config.toml
n_mels = 64
norm = "rmsnorm"
eps = 1e-08
Rows from block 4 of a small masked spectrogram model, named by matrix and row number. Rows with one number within an expert belong to one neuron, the router's apart. Each number is 500 + 25 x the weight over its row's rms, rounded and kept within 0 to 999. All counts start at 0. Numbers have three digits each. After the name is the row's rms in percent of the matrix's.
Before each expert's rows are labels from the 100 clips, of 14976, where the router gives the expert most weight on average: "top examples" is what is common among them. Only what is clearly more common there than usual is listed. The data: two synthetic voices taking turns or overlapping, over music, noise or silence. In brackets: how many of the 100.
# router: router (model.blocks.4.mlp.router.weight, 16x192, trained with AdamW), inputs 96-191
# up: expert up (model.blocks.4.mlp.up, 16x192x192), inputs 96-191
# down: expert down (model.blocks.4.mlp.down, 16x192x192, transposed), outputs 96-191

# expert 5
top examples: background: everyday noise (86); vacuum cleaner (45); electric buzz (33)
router.5 075:547530526511477539513521479479519493482484503468522505517504517478490529527506495460526511520474539480529455516529520462436492504483491508467501496477481515444554464470469526521466481511500512494472495489531505544531517462522497542526501518480470453483545513510533495467472482528473466472
up.0 120:521500498447474498545517514507493525509515465502478495497501499547456506487525522511508459536429539485495473478485493516456506505504513509529497555476531504512547498510472516522488503522494553469478472517510499528491517528539472490535505485479510506481509530465467497499534492504505492538
down.0 112:507482471522467521470503496521545525461485491510499490495567515450497488524503487503529523463528489486491582484513515481505565506524494514521474499493511465465531466545531499481505478536490506493498539547514476517529508527489474578493474503523513499455490508508513461537482466510542437499
up.1 116:506499471508509463499472503517499465489489510531499478551519497450506515483481516495466510539451451506490554464488493505481531452494493484507494537524506496481474512512517520518521514541542501484484486526474494548516523528541443487437513461501538462534507506515523501513510486445506543477
down.1 126:521483507421512466466501519518496468493457524544509492529518476522472554513515491513473514464518528521478456500458523475536462486542482509488501518535522481499490480504533517523454469516473531503471525508474520505483454512503492520517498491503502466545513502512508507464476481567490486495
up.2 094:475449495559544496516473537485483495517478485517485515497516495546491502501503508521491547443526521499501523527510474486515481530509531516474540511496498515472514540482524487482500513477470493506443514521474520510496523501448500490533478500482488482494523470529447516499497489516503504492
down.2 086:494548490514500509518540471507480479430485532522482501530508485481486449510497485522489480538518501510494450505494469447539493483484517503510519514533550507539490497541515478505470515482436475514481442487519530511452458529498556476490498559541461479529498512507489541534492483527468500508
up.3 095:481498501513483492496521481573502492537540516446520498432502482486517523464505489481483520505523576502515505498495488478497503503474468515484513492486557497485501465496532492506494513517463518522487505466505535491511504504504507540498525549552494503534509509485500503475516484500497514492
down.3 099:524515503505526527517546512501503505514477521480474500521505510476491421459529515489461497513545471509491506503489443466530479452494559555524514507517499507495491518481472475485518521488513469480463514468518522501450514517489545461494550503485497475504495528545488529477491538509465538486
up.4 096:496503450493502475478504467514480526483540502508536511509526454520504535419501494498450491468457488501469511460481537491496492513472520512507500511552507474504448473489503471507514501488502456511475448509563471514514492482524480498530463509521461497503504461477490517489526510484522510508
down.4 091:513484521488501517501504460512509533506478531500512496518469520489505489491494505450495481464522515499494503515460480489547494463518536543452491593507452521492486490519488530486521541498501505500467483459515494501475529499482482477466551538512478513494484518496488518492508490509461550523
up.5 117:547504530461459495520536488500491461510503539482481566486502476509467512476516546460491530477508499507501490521440492504443492515466473508496444496494525498494500493509510451527534535481464489490481492505495499528506503457468477537535472512478490475511477451514479502475530466538488498437
down.5 148:512491465514477467513452491523494498502516450475509499491467477485502507540452483510503547526461502492511535495558513515448529540507491429515522452499471492533533522465540502479518477536479526512572496530493495470552494510526475506493466484496523528476501490485478467514489499502527451542
up.6 100:508528533521494498509461535496476516492498535514498481499490520498478520510496482510448524503513556502504529456482518535509502469475496519510521507511466521463480508515531527540517503477569492483475531492497489516485517520528510511496520497531522521515527460487506510527468490478533429482
down.6 079:466505506499510528464509550478460507516468518519540494474538536491472497518514505471523486523509491457492497491498505469499454509480498498464501525503485574522492475501493481487500518502572477487489502483532522458490485510482528478477465509491489480508432531542532502494497520530537533507
up.7 098:491534469490464517479502532524517529483548531459526497499476525461508499525524448516517500536522525524483456537494485484482523532483498496525482464555510475509512509493501489478487554516483526493484481511509484535451469499505487493483513470492510566504498471520493506470478467526538474481
down.7 083:562535436504535513495503491516493520478497458522511542529482502479477472514461527470507518496515501511530520505525482495476519502512454478509497490474532498479509499463508450449511463494501468484518470503531488474539490526533478543501463463477505515521494484478514449530507456470518481445
up.8 097:535512471540529480476475509496511504484455478494510490508499458537489537486505502479506512476474454500513534525526482478533505515485518500464531494478483504483526475487519470484531504497495490567510510523485509490476544585497475450503480517498447499512502520502484468532482506491511477517
down.8 088:487523567507488537502463474496495507515542540487474535524492514517499498456518446487505479446576521491533478529484502546525487473536533549518516507477463522524485504547504478528511502493515480474476502452531515494518518526498491517478523520508495495536451508533490484464493491461477540521
up.9 113:546488452486454527545507507552496487532456498483467480521474541504440493464503517505523488530458503485490476478490487520448537477491506533480475546469523492486518479479510558550475474501519490485450504509510494462501487493470470537511472456498487500495550506490504504473569491478501489499
down.9 108:500504507500502471490522498527499473468505485481473483478534479459506455542471483524492473491471475493513553549552503509477506529509512476514522464502511506471537474479532509465511451529489527482544534512487500499537485503486458507501465516479520490479537509505499488515493523526531438510
up.10 095:530508466496486504507545501513490510497544530506527535567507522463486490518478566466517524479482479490487536498502519475478524480518496517525501483518496471501531564509523513472480483509489435510504504477468509487498496477506487512504498488493533530470509499560514517470509509579491510484
down.10 102:526473481485508476506469512481506494524517482522536484499476478505465523506517476529493506494479501478481517502529501495454503540490458439483516476502506513497549506433531510523488487463493515537541484529477524493528473483537452517539497504536516471487461473493513502493481471499552483477
up.11 097:523483487538499531466468483508498467447528529505501509488495493538536491511485505538499500499477505523554499486498506526543489525525528479505490471501522516505532497472486491516532477497531521520518440487477535491514535527482496553520499487523502482519510459494564445483475535517521475476
down.11 090:497531509508514490533517476477511505510510540546480507506513512511494495468490475447495456457539474519494468501500510482547463470459497508482528522526559528523480514489534484503533524495522491471454535491504476520457491521500532484491481508493550531549496505493504505499507498521500484510
up.12 135:537509508479492463452419483479509476445455505502478509540496490513518500441521500496521515440476485468515493538497546495486495527473486490492477545496524480514505514527485491491535570514470501466523481481486529532492471485530512513461489504481518488504484546520481435483507477513516548497
down.12 155:491478476494479510494482498527478517485503510500500532466503467502526497490495503545479534542480499468488548486535539516479512520485496432512568467527489533510509529509489501535483508534467503493496493528523539467504490498480470491529512443545500489490494511489500500505462522501551445540
up.13 097:493507503497521475465535490530513489484489473486519460527529467494506449518472478483512496467468517486549512544496533432506514504513492502529518520471494491498518507500528491537471495490494528524490533491481503512542510515543473491531544484512490464513496509477498514527486517518504492482
down.13 079:551500513475464548522494529495496479544487544446512498431533513531457482445490459505517480530526528536450479527480464483502465490500512494488491525490516445487519480532488524530518536532508463483465487488517498545474525466544542433491522522529482534478488494543528483481502507475503535473
up.14 094:528496467520489520490521498510451491472541462510505509544457523485508504526483510486450540493493533490508518506518524490464521455467512515470519459487491542530478483495486476436493440511483493536485515448516485504469511488456445488491487536514491512470519486477454461495501517477520440502
down.14 090:517547543457498492518444481484527515476533437492500499502482491472499527513506509480561482542458536467526486484522482464476455519529520474464478471490482484488510514451501518513475490469505471492563526539501471516516481483474466528513506505466496547487516478500471539511498530536514515498
up.15 098:516447445515486511564498481506490498481503511530481482514533463509427508478507501511526496477505507469493526482525532499499489446514492507508529540498511493452491490533468506495513461501450493487468474497472525511540511526521501513446501512509482515544487545483503511498503532473486523472
down.15 097:501531505444491477510514502556495493498525510472473532489509454478472470556469503543486526522455518492507539468498521526463516520457495460516535484509504497525516483467503496492505493530502482432533489539482519502501536507492506548478500458496515479501503515515482487525485494486517456556

# expert 7
top examples: quiet level (70); music (68)
router.7 145:511486526496542499511478486490508483511515514471547518492501493528478525507479512505480518499531516502520482464452478528478526515479531503512505503503476562524462466499541529550521464499498464481526508501532522471507522495473544483548537487496497497516520537481513510554502541476447505504
up.0 088:508537510458493488489491501495449493509537491494493460540512524543483537500510497500493441518463507488500509499516501497525480476466520515484470518495468515469526509510504508524518501469495549507475524493554560463462453524521480484472517524510519519526519498494487499454538481513524521476
down.0 078:524560476514497512488481530486526493464499498506514498493499530487496489487520466482490505508507466482475490475451470534523530545487478505504486493508499479490493490533510499539543477527476516501512460508487455509472525501490559473464481497507488438494488480516515475499487513522467503484
up.1 105:516531513481484476527513464514522531481499510521469536515445480456459517441497531501530528548525454556523467518491523569468500530499495525504510490452494511471468507492517494489507561507509505477463502534504483509496494479534520479527538550479501453508470513496483505426498494491496503524
down.1 099:516494486536444523476533526477508487512520504537457543503517467525465495455487488545486516531491508495525543548519527447513500498502518466452471484458499481500513496489513496491522503501485473532526486480510479482526541509496451522481488469513456505516490496469527493512520474520504467460
up.2 093:501519485460487500504496543479507483473480532496411520520502509571497505518531484532475523550484479522501498547541490539487484503528456547489487494499543517501498526482493511515507541509493504469468493539478470505483516509512513504499528474489498477491447501483505537480523476509539484523
down.2 096:517535474464515453491511482512488486540540467542513467470466498518535521467500488474541510533464534441502519524511472481560491510465491509497481526473506477515525479487458493471479530496498465512456511531497479469531505518504507489545494517541532499483512513498489505486525514503530451506
up.3 107:489538467510508468507495465478493500489474461494477519484480492448516521449518477475528499495479468544528509504517511503481485496476504512498477505491459532512516506507510473469490509489534515486495495497543497516493428511537515493451484520510471491515465522548517509534534498502516518482
down.3 098:502499495505473511485514495506469507482470513535424481479484471516448521490481500447499503482521498451484530530506514498450541508482525508428504500535481498488497502494482471474480492517529522470516502483485457519510480528520481518491495538504488489489473511510523475483535537506512511492
up.4 093:515450434510510444518470471498515536525492501480511487485500486481453503550547525484488452496538487527488487494530498492496499461528509543526516521496514467504486554472453545481485483469493526464469486504492495506491502510499503513508477449490451510586483489484481523512540495478484490478
down.4 099:487511524476566539488481474502473482500477464497502497477532477485500511492505512552489477538474524461535431478518508513485500474469495501486482488523515484484504447448531489525478463476500515514521473521508473487492435495517441487516508536482489526444487508490464487469495507516500490522
up.5 089:499522495495478518490547514464526485522533504484497501479503490490467524496482493503501459472534486495463481495481485489570486502503511539507489523511533454479497463509527534472522530487474516427487473526456500529477496548499513485537487496486484523486505460498466501530504481480543469510
down.5 095:464510501514494516510470524572498475493474527527517522504491476521459485506499544510510502493463494496529541505500510468469490504520522446500491453493526511530511456475470496509477542488481516458514515531520488467493505449497471507469558519488487507496483515511487482519464498532498453501
up.6 087:490536531444521494509441496527487515510480481513478487541483501498508533485475451487477470518494537558483480549503536470494520472504508487529474468495517480536478509524456456482492472499483489513503549465462541465475509503527511508497483511477490497531432473504510536476515513511524510499
down.6 087:496502503524516488489449481518496455479496511544487494473469480474485520511466505520504514539496493502459475497514476511489519489508494525537520482519545484510531528494461477501494496499507509495506499518490525452498490529473465524500514523481565489541475524510536469538478506512484481500
up.7 104:481479497489448491516544509509486503454452502509480489525524505478573495486499494470494505482511510529519498540543502489490456511522524485487489537471553473459488474473465526509522526545509480509519515471495450485465491480480504487505474532458484503461493516502491495449484520543527530506
down.7 116:502476531524510478510483512539520519510477525475484462490496486489503497519523521544532504492539532525483459453522513472502495489468461495522509516503493453472480498482486441513530503488542520576484490510504514487479535483481512507503495514464487490512506542463486509532503485483492465500
up.8 104:509512499490494527471508490505488527509492501545486574477490499486486474496480478504539513508494507511490461509527526528485507544473501515497481486460485485490486529481492468480528520486540504549458521486471486536507523468551479465508525518499529506495459552510517489518541493492507483550
down.8 111:513531444533514512493512511475503495510440494534461480525442466510460456506506474522561518513525525452523541464512492552535506537547510512503466530502468508481497528495498498494511515490508496548486520479527499496490514482525480525488487516492497497542522473462535475553509463547458487505
up.9 087:477510522489484510482479524517533523507492500502527478464502487486498503520551465508555505513517470514432515483528537495539486467486517453550470504508482471529533483515488504480496550528507545502499533493552463474519520476521503516447482462481467511514475560561525499532500512476500489484
down.9 094:432483508509536522485524470512455525485494483509517502490508498470467488525537552494491504507487482510552504519477529495433487540482523527515476495468495452497478498488532473499493487463487503496500519463477495554428506537496476493499484523508508464500475511514530503499518516509508462487
up.10 120:500499554496467517433496487519511515456482510482477508481504523479497458519516502517502510564489482503474480511482492516467484492498465574513469509441519517506548519490487498523475520490503514516465520530523463471477495490551517486541535531475509525504463544489489510459531508484504498552
down.10 124:436540493516506513479496476502493516482529514545499492461456503527512484509558482500468467576503458486502511521487489520474559479470465514472459489504506461504496528505488510520513495499517500516516436527521466462482493484496514504496572512503486497520485501497538507480502481536512478502
up.11 106:460445527468490491502523534507500471530479488518466487492535517517450497500495473494516526505590463526453472495463476505472503496498529460517507508491454491496476534502506482546454522508483509486493528498502468490510529506511509477526490490512519522499515519508511491507523507432537524499
down.11 097:478487493512494496449448487554500482494528512517492519481502519500494482490530498541493507520473501519472499490495515509463509462449514496470521489481521503527514489495455506478510503523468497492492461523481470469455468509496463530513545540518537499509513520502475494500513486529522446497
up.12 113:500542469512496514464485485474541513482503489471535511493500527462532520583515492498526484480459516500487494540526538458533478488499485534448491537520531486496503477538478525473517493498525463472473506550468483490478462516511511492482470519465478496511481494445478451561477488525517512498
down.12 105:447470477497492523491468519516495484476499466501494503464504457475506544517453525484462529504526458509500468540536505481483517455484516516455525498494503497509495507476483494473460529442495573471506527526521458496516508515524466483517534519496498503508507533498497503515529458481524462501
up.13 089:496487531502513508492519487470436508485474536515474493506500496466490472445487449487500549508488544497500492480491502500463471508479512513510497514475547508489479485488481533542507488491476516440479490468469486440482514496504502476519541519501505522547466514501521538446521490523452490505
down.13 080:532481510508538514517497533527524479513529508513500502480520504530497536503497529497441475500456507494482524500518538506435472473508523468514531455510491534491518539482522432533506459512501534526530503504484500459532495465471481527525513498494493484542506509485467496520479493524483472515
up.14 113:475568501480478482496556466519542502498521476529499461535513521519531529460486485539522563494509522439516486525473513461525451496486505487477479459486488565520501451506518513505479542491498498501511463483487531495492489450525480499487525493502528515505557487485502472494496529521514508477
down.14 097:454471493452494477482502474508497459494494525475505528468484517452501505461460529496495492535494478507559480479516481512481541497505514497536548522513496508546509485482545509480467526457529489464569496514496475471548469550501511517516510501496465494475541505473482520503483509502472467536
up.15 074:512491497541495528501484474502503470490470540457465499539518531536514476520506509550486489503491483520466470520487480480513467468497515488510489511521495493495488517522533482535488497475516501514534537532474523521477553457522470494478523463460531524490570485477478515492542470513508489560
down.15 090:481512493478498471478479514563522487548519480501487542518504474506521477464453481449504511579486480499483529503547553508468528506516513528477494466479520508489505513489468465510511517497508458487465472542462483467510479483538529488543510515505507482550452537502513495508511475538529477496

# expert 14
top examples: white noise (29)
router.14 149:501437488463508521520518510534476474472459502527548518506542445508495478481521544501501469482488491505471514518476531477514495448543493484477521499490523461447464536510475499526510541498494529536456487509491498467508513534497498488529508473492516501537488473470494470502497500503482503521
up.0 066:474546491505499514561483533530509512536539470494486487486541531521545500518488501536473506494474512481489492498522502534532535519511540485518481492455513499501543465477454520520537499520515506474505449497509506517449513495484469476501484475477442499519527571500502513465515494479469469476
down.0 089:499517521481504527501525482482513520497497538504484532522446526497530477510511523513517488510534510496568498539469491514550501528520506530532461537478515530507469455553517503520520483492538481518444511475516497488495521487497516501467509541485495506481530474503508500515512480498512510523
up.1 104:517504527429484525506526505513512493498503488508488468507523502527497507529488533509438511519470558472450479463525532485489475527450490503550512495498528521512500524510533506534520520504501472497481498497497536474480525500520498479587504425537480525493483514519511467493519490455532476488
down.1 093:491496541496488509506505500484547499473548472485507547492497471485526477442467516490522510487467497492522490537483516517548537490504506494509515475447491484508500483449536515488515503506498503499489512498533531494549530508471539514502515517470491502519515500459502449475502465438465507486
up.2 080:530467440491471516498516482506535503514466455461489493494490517500474513544470487445509518475511527497568482528553477468486548470500505514513541520499541481508484516501509500497474525507504494467508504544469501465492466499502485503490507520560515523557531483506500499512491490521521518509
down.2 072:542512526449523536470456499461474502460459511520509501504455524505487474493524493506521515466493476517487479452475530520485517484513501499518529526491534460487473459484516484498516508527522513487511501485540516532519485490468548510494493466512492509526526489517515471512500485445505537474
up.3 093:546513486494485474485537441505515533453511496522525478492492506483479532509494518496490496445497559515540493551480549478542527526518508478491495488520507521486464484480512541493528520520536459494527502513499481463467484518499509499467534493462479466539519521504519521559493503537520483533
down.3 081:529520479499528468525475497509550480454531519479535501493474443493537511504485452518509528511525490492496486494523518448499510484534526476545492530469499485512489477532501484503488477516500495530514479497525480478514471508492466527517438467540499498496477518502491512569483494484558485486
up.4 096:479499481458464489489483507515462472542497493492476504500513494469517475481518497488486497556473522499516521526481501480495491530534496476501477498503506468482479499495521504489518550514492532510492510502458490476526479465536519491474497486549507480484485517526478515480530481512481538478
down.4 085:496518457542503476507484499544475492530527445456483477501477466506518565537437501513492562555475505520457531517506526529438493519483492469501509479547523496486506519462507485501484490511510503487556499505526504482542498478539499498521473491488527481494466484498458478524499472554498430513
up.5 073:476540507472508489518509535518507510528540509477433468507466494494489506487506461499470466525497455465498505522493486503507522461478525546481484510485499521533522493480485487522471470535539529444474520513506478537480491487500450455460500517497502479506519516471527524524548550500524487505
down.5 077:492486529512512491534540500458479506461515535501494502520508529522511469480493481516497485466512493499505504516481487496544503483544519515508464489516493532475471504512519476531537498507510464507445499503512523525444530520474543486469493535487456505475519478478506462504495484491458544503
up.6 073:497487498486469490538514500512490508540564517468516465512512511490464494529459462520550478482484509539536525492510471459509477514468474471502477473511530465520474474500522506524511489490527516478492487508535515497507462464507487470497488507507446486481512488514488456516591475469547479476
down.6 080:525516518464511515532534469464480525499520572497487493515504514526489467515508518538527460480533517497497458501452518519562473505493520503496469535461502516505495497516489517530529462547539489507455507463480498513472522527485516497489508518498452532510515489507566509477463494483491535527
up.7 096:491516511477488521506533503496536512487496483516465526498502475452552500526463515504495547498527495504461525482516582496499490485483474513474479510471488526532508479477470516502505506485532471522530488475507497467486476474477498460511515491534509520504480492481547496520450515531537522480
down.7 103:497526484511492511487497481450518519501521527530496498488447486493504499481478453525530505481566513476458445458501508493540499479536470517492508513466493498517501491496463570498503506523533507526450488485503461530447495472515487510496521509465468554508505520521514503489505473452518506523
up.8 080:468516511457506504515464500533513508483529492473577514494485476480458494531517492524520498484525525521512477503497491515474480471462536495447516528485478473449491518480504518519512493477514495456453461526468517514516481524478517495516467561550461472494492484527462511498521494526523455469
down.8 075:494488493486473498530451530527493485527483536476489485456475476505513500460497481514503532546488531519515507472505507442508499479488490496513511503504527463505468541525501517445519508483521484489452505471516499554463486544517512474524517443484489524493490488471480489546505498471544477481
up.9 102:511461467487488503544526495496520540461454484544499446477517461504546466478497539507507508450470511464509493500484490500541484534512501504519483521524506522470491485498509506505519463484478546497492518555504509482478478474462482485494490505506509568500523517505493516483474506524540497514
down.9 089:505538494514499494503500520475488543481571529476479544484465500479489515507487501493521494451475478482489483554497466502502496494548473481457528480434502496532521514496509491495501526524491518501563539497495561508471534500505494491521526472517463518539508503551501467515458514500469476501
up.10 125:481508505533514492511497486502537500505526507494460451507461517530541510526474467500490503513485539492499484533480517500492489491478507539521466503544501518510548452483497503465477443499499486508533508487518556502498527493493549519533488509500508478439486449490491481481509521469522504526
down.10 126:502481501511520499445468457536516493480499498517518523490510494528502487477492505497461526472528487516486525492535516471464496467490475481470533451502544483507490519475468463442439514481484549473517468513492507537484504494524430493518544483521518503500481557515519481507518522510507496494
up.11 103:491503463520490525529522477524521519507501496500512518529505536495533493528513500454467560542544506432520495479492489467420522493505516485501535468531514516496507485496443482516534487522515484482496486479525475504501520495516495490485487540489501475517531484435445497510516482517484483488
down.11 097:482495530511472521452496511465454507524505515475527489487496524502491486490489469474498477506526497527469505491476439502472501499515507514502538536481521476492528489517461485478524481496517519511538491485517546513514542532533506495514463470480490535544513490449513499469537453494458515512
up.12 082:522466546517504493516488488515479520535493511510502544523512535493562508523481441511525534504479506520538474533495461517472469507447512519533482523484494518530494474445538460511474495471514495511480498505552467477480480513527528484492525555497486529508488516526502504524538488470502468488
down.12 085:497497488477471514510490506512466516466482466521517518491520485502495488495523496473449531479488518498479552484512509452481504481478479520474493499480510523492493496481526523471487497520528489504524476488484510503501522514450476507494444457425537481451480555488500443564506473503526481506
up.13 083:461493468556507507503502521458486498535547459501490532491497515471484487496495482539479465502489526519504519499542449544480494487507505542469506502519482533508500489458544526545491494465543490478497480523496520517553534522474536510464500483538532515478456488518526437531512496496503525458
down.13 084:463486532524491470443490523505493515496467478470494519484488498537511521544488523490502507511516513485494548484541515502433461503473449453477503457509504507527515507492485449491453520510467535459547500541553507487513488482532461495522484501476537515471480511484456499510485509495503433498
up.14 098:494514509501490472520468468515483471498526501456496514490491484503515504513488487510460505530476461504444498490516517498484520499540469533534512509512503534548518510531501485475495549478532554528506499494543507532509519545537488471511536520516502458528529530503519489481500475502514476515
down.14 100:490511492498505503502491463475461485457515534506486523485496514459542516512461509537503480539511496486515473470463493503512507518518479462505492530509501461476483469524536525468465472514504495460457492490550462475527489512492538493506484469507488546474516473509512506474515453513508536507
up.15 098:516475491517502508519477491503492517516524497513528445500494472555514514513528521521482473469469504498493486526472505494518531538463510495507478444477491496528450532505550503483456516489510499501555502493543514494474477473508503506491536456505508445500483562468491505528533515484422493523
down.15 088:520521526520519457504472489418512531503543502491497524497478511504469513462527533466537529494502471479449555449512536502456477553510505526485506529514468524472498514510453499528504510502487475486508501462521486527511487480484504508543487467479497505494539490496497535530464506490503497477

# expert 6
top examples: background: everyday noise (99); applause (37); engine (28); helicopter (25)
router.6 095:502474559531534528491498509521534496485547468476475461516480520502481487460497487480487520498543494543494508479461514476500535494474470477524446481520496484495517476470510476534483471510535510444482508503496497496515493462550514524458537480477475483514533487511510527486544495474482522499
up.0 102:507492453506489500586466470530466461464463507505533478507474536535483493478507538480496465517464537530479476520515480476543502461530508491506526481504527485449513471526504499507487478504518518528475469523490520497494521537476520506525441538491514525537515468459462515508504487494491533500
down.0 099:500502514498503501468503492483489474513454509515488493483513493527490474539472504467474517511534528502488577501538460482481509486487469549497542468473542457463473511558519534480492520513468533503476528480497495503537525501487485448459456511509468558532524519485494515500487517522507499507
up.1 093:526527475509524460515509467507524476452485509474535490521487502479527485506478487518493496482518539432542511525475550504497452527508500508513536497525509485492460501471456504517490499483491546533524462498512491446484485538491504463530449554510480507493550519448472521554500503480485477491
down.1 095:468505503486498482498501466496478454479469500444548484510539486490487501487455478506502507467495505504500517483511522481532521475493496526526488513516552466478535550526517530456497548491563501471474496530489533466535499512506514479484484493495510540512503521472516516545473501471502542494
up.2 078:459519460451449452538474511538505552467496557480497496462505532514524506495475479486474496509475498496525517484488513467463571515511495488445519548500502475464506472489469482506523503485540499475467482502522531489503495505522449466516522508504477528555517507469516476476495447477509476490
down.2 059:466478513477544510503502482483480494479464502499465509526504515498511548516497476518506497524498494519516516509429492490530492451486526499502475540470480459519468477526514513469503473506470512506491473516447529491547504509467501533518505527538438480477469509515523509510530513505489531534
up.3 116:512501503519507511479538493489512557526479520515540521485479513504521503516401480578510505490456533554501488533483493461463513520508511497482495488507481467479507449512523510483522516480470526470510519507457528501473494491468490486555542462528479543487485522492540474562501501467497508529
down.3 112:455466560508509525470490507517503469495499536484509567519508499468521496457492541495475519456507489533474510495496525464475487508473479456503541519467465467495514502499473472472425483459508519482491522482537527528512454511539491521548512478505482504505475581502479525476513501541519501508
up.4 080:460526491491540514512506507519504504511500506494509535556474504470556507495510487546504490484458477567486498474508503473474543496518516497500488542476454500527524493513510487514504516519521511547497534519528547493515520514506459456475504499537517493500509541491548453484516456517520498449
down.4 067:500498509494501512537477479502501498506508543521447494494488502498500467525546457467437527503476489517507531522501509502434478487497491473452535507490487541481506459527523535497469462451509488521493471508536486463495487493508478553525507544508507497500502493495454458509510499518495516522
up.5 094:509506516501525510507487488512552490491478504557468494482491499478558476492551497514494521520447466476561513518533522514499467495556460529458479518503484516496535498467505525519513501460512478519502547456533482505501529441528488498513505515472507455505478514512508465503510504555489476498
down.5 079:508509517509523461508485494461460498524481536549471477530481477554484505516522504569503482539511495496518529502530523489479504496499515506560477532516509504489479459456497535457484481548529523539498481514446508502474521541506481476493531484523479494515532477459499523508571499459502491499
up.6 083:469524493500489493555511470500501504494514488497529451472533468478511472530478466486444513491503509486543463493509493478448558503520498472513514427524506527483484472508470505505488472498478525518534492472502503483512477543530515497496472530476487488514484504501484477554515538512465536521
down.6 086:471513572479516481508479534520484461505483498452514481516535491475464480505526483506450502483514517530489497493535475540469538484476487518472519453481520484489528494471531461463458526452512517448499497487477508517509465526494476542541447470521497495504460539516534478519475493504501495494
up.7 096:471523481508488430491507445526545521494546461508526490500498503534524504458495510529502487485478551516481542486494517491515506511550446509491473464490504486544500475511471508494475486467508490553520461488515521471476511508485479480488473529506512499532498502504511492484471494516488502510
down.7 103:498452499527483537506488499536435483528496494489486501485533529518510481505491509476488535475507492508504504525481488471518468509480525546519488506487531523450479490491490478452500488482492519471504540493443507495501467468467534474472484480487454538452530525482510508533526499510517515468
up.8 093:468512543513508516454490527555533464530514481495482452499569465492478459491517488479483529485455524522515495491476502510535484466507535458492489497507503443490543463517457491491473521488487535465511496507520506510486507499549511492462443490509512475505459519503523527479510493522459488510
down.8 085:523476504509466533463456486538464474521460517489528509475503481491507475444522544485503501501505485512507505506494501488477477508483502504467502466509515491476519553488506454473488489545494498514546492491515531525469467514547481502493527503529478491514543532532525485501480539506512490507
up.9 086:505488474473457517484508544496497525533481476520519506472550499480512492531504463473491502499505510480526474525532477454518463537560529515511487488561519504501469469491484490494512457525479497475493497500514498485535451458483469518502503444506478542543538515507482501519459487541504490464
down.9 082:512518457492498502556499472518456521521510443490514516511517498484485519498510529534493535523434508439462503508528517530462518537499513467524487478504501522512548538479527510524458489505459503515546488515508512457504487532511480572508473491522501439535507498511518493495486480518523482516
up.10 079:490510495478520527500532498510496538519462484510492500473501471502481499510457477530463518502474486506539526517516531510519533492543534467482516506494515518482541473527512545490539485458486509512463509514507511497495469542557475482523491466520534483512566471513531478512493510526494476515
down.10 084:531512499512521504520528474485495508486474509511510513471514561507502535455498498517480504517543500467531461507441490516558503502506489507513485560505493477485478519496511516523531477513511454536462482445506487517505518489477558523475472529505503502488497486503501529504450539525485537530
up.11 103:507505518489474508500531471500520471501516506522480480545540495509550490469478511516488483505520522559496538485497482482502529479557527534494478478485495510457491474472466497519501497548474548536509497500469487507517523524462483509442454512476492499480558503472519519478486517557510520500
down.11 103:479478517522520530486462511531515460548507498492479524470528465499479496485497527464490535473506508479448510499543477485479519494498486493468506432499514477468513507487477454483481501493478494504543503488492502497493482484525471490492512522525502449493470526499482459508487510535507477485
up.12 094:466517505521549517470461485528497493550512450521504527551485501482503522511535548485526551479492487486536497485533506495512479479519501529484493467518492506502480532495510510514450524492538482515505493515477499474506468464464523467476489503535496524482468510515460495475477502487489519528
down.12 114:452483493494496493468495518506529458502485515499516534471502509460496527515535499521492544474495468512478527498525501483469524487508486482468495456493543483513507492511500504516470508500468523478507494484507523561514477495540494500520515488530509482484489515503467521542499533448471510464
up.13 091:483522489538554496464522487487498484560544428501498556464470514515532507503503520497493517485510477483493543503505466498501493521505467519496517475559459531492508550494527478484505474498497466530522506468478487473513490506524484511509482494528472519483511474527486469516507507474571498482
down.13 106:497454490504463493516529529514543490489504545474478516500502484496495485491455493477560501501498458483512503484518513497506539510481490485505489467471538498505514469451487491493492534510531511493499530530507487501528510485531481500505500513494448508490496535537492489566513486489480476526
up.14 086:496468519505529487523506473491506531511500490425530501478481518506547486513504494512529510449483496535472493484479495516477551496521540447440557461503495486518478492517504486520515515476496506435528491496467553487518462469505470509533503495510495516519528450446513469498494457486480493546
down.14 070:442536519493495494541479501490473504508484477507483469520483530478503527501508512501499462490486484509487551487487509496496488485530542496500490519496488523557507497510501513505500483501469515504495442465483483504542489510484485523519527473482521500507504449521512537508512459523495524479
up.15 092:519516502488519507454467475479498441475431500474458497478487516512529487463546522502489527555486515440493503488514516493491473492497505502529487480497492472479489518489491489517513516506549485510479509493508476549492476512557506527508535502442518500494499525512492539500506465517471492523
down.15 078:491525484455459496532517499533516490540501444500528509493516450524501519524502520497534522513473469477528474486544523500479502517496495440522525463450498500525520508486501504449460489513503504510535504521524505477521515495479537500494520469538529493472520535482513494506490486494544485470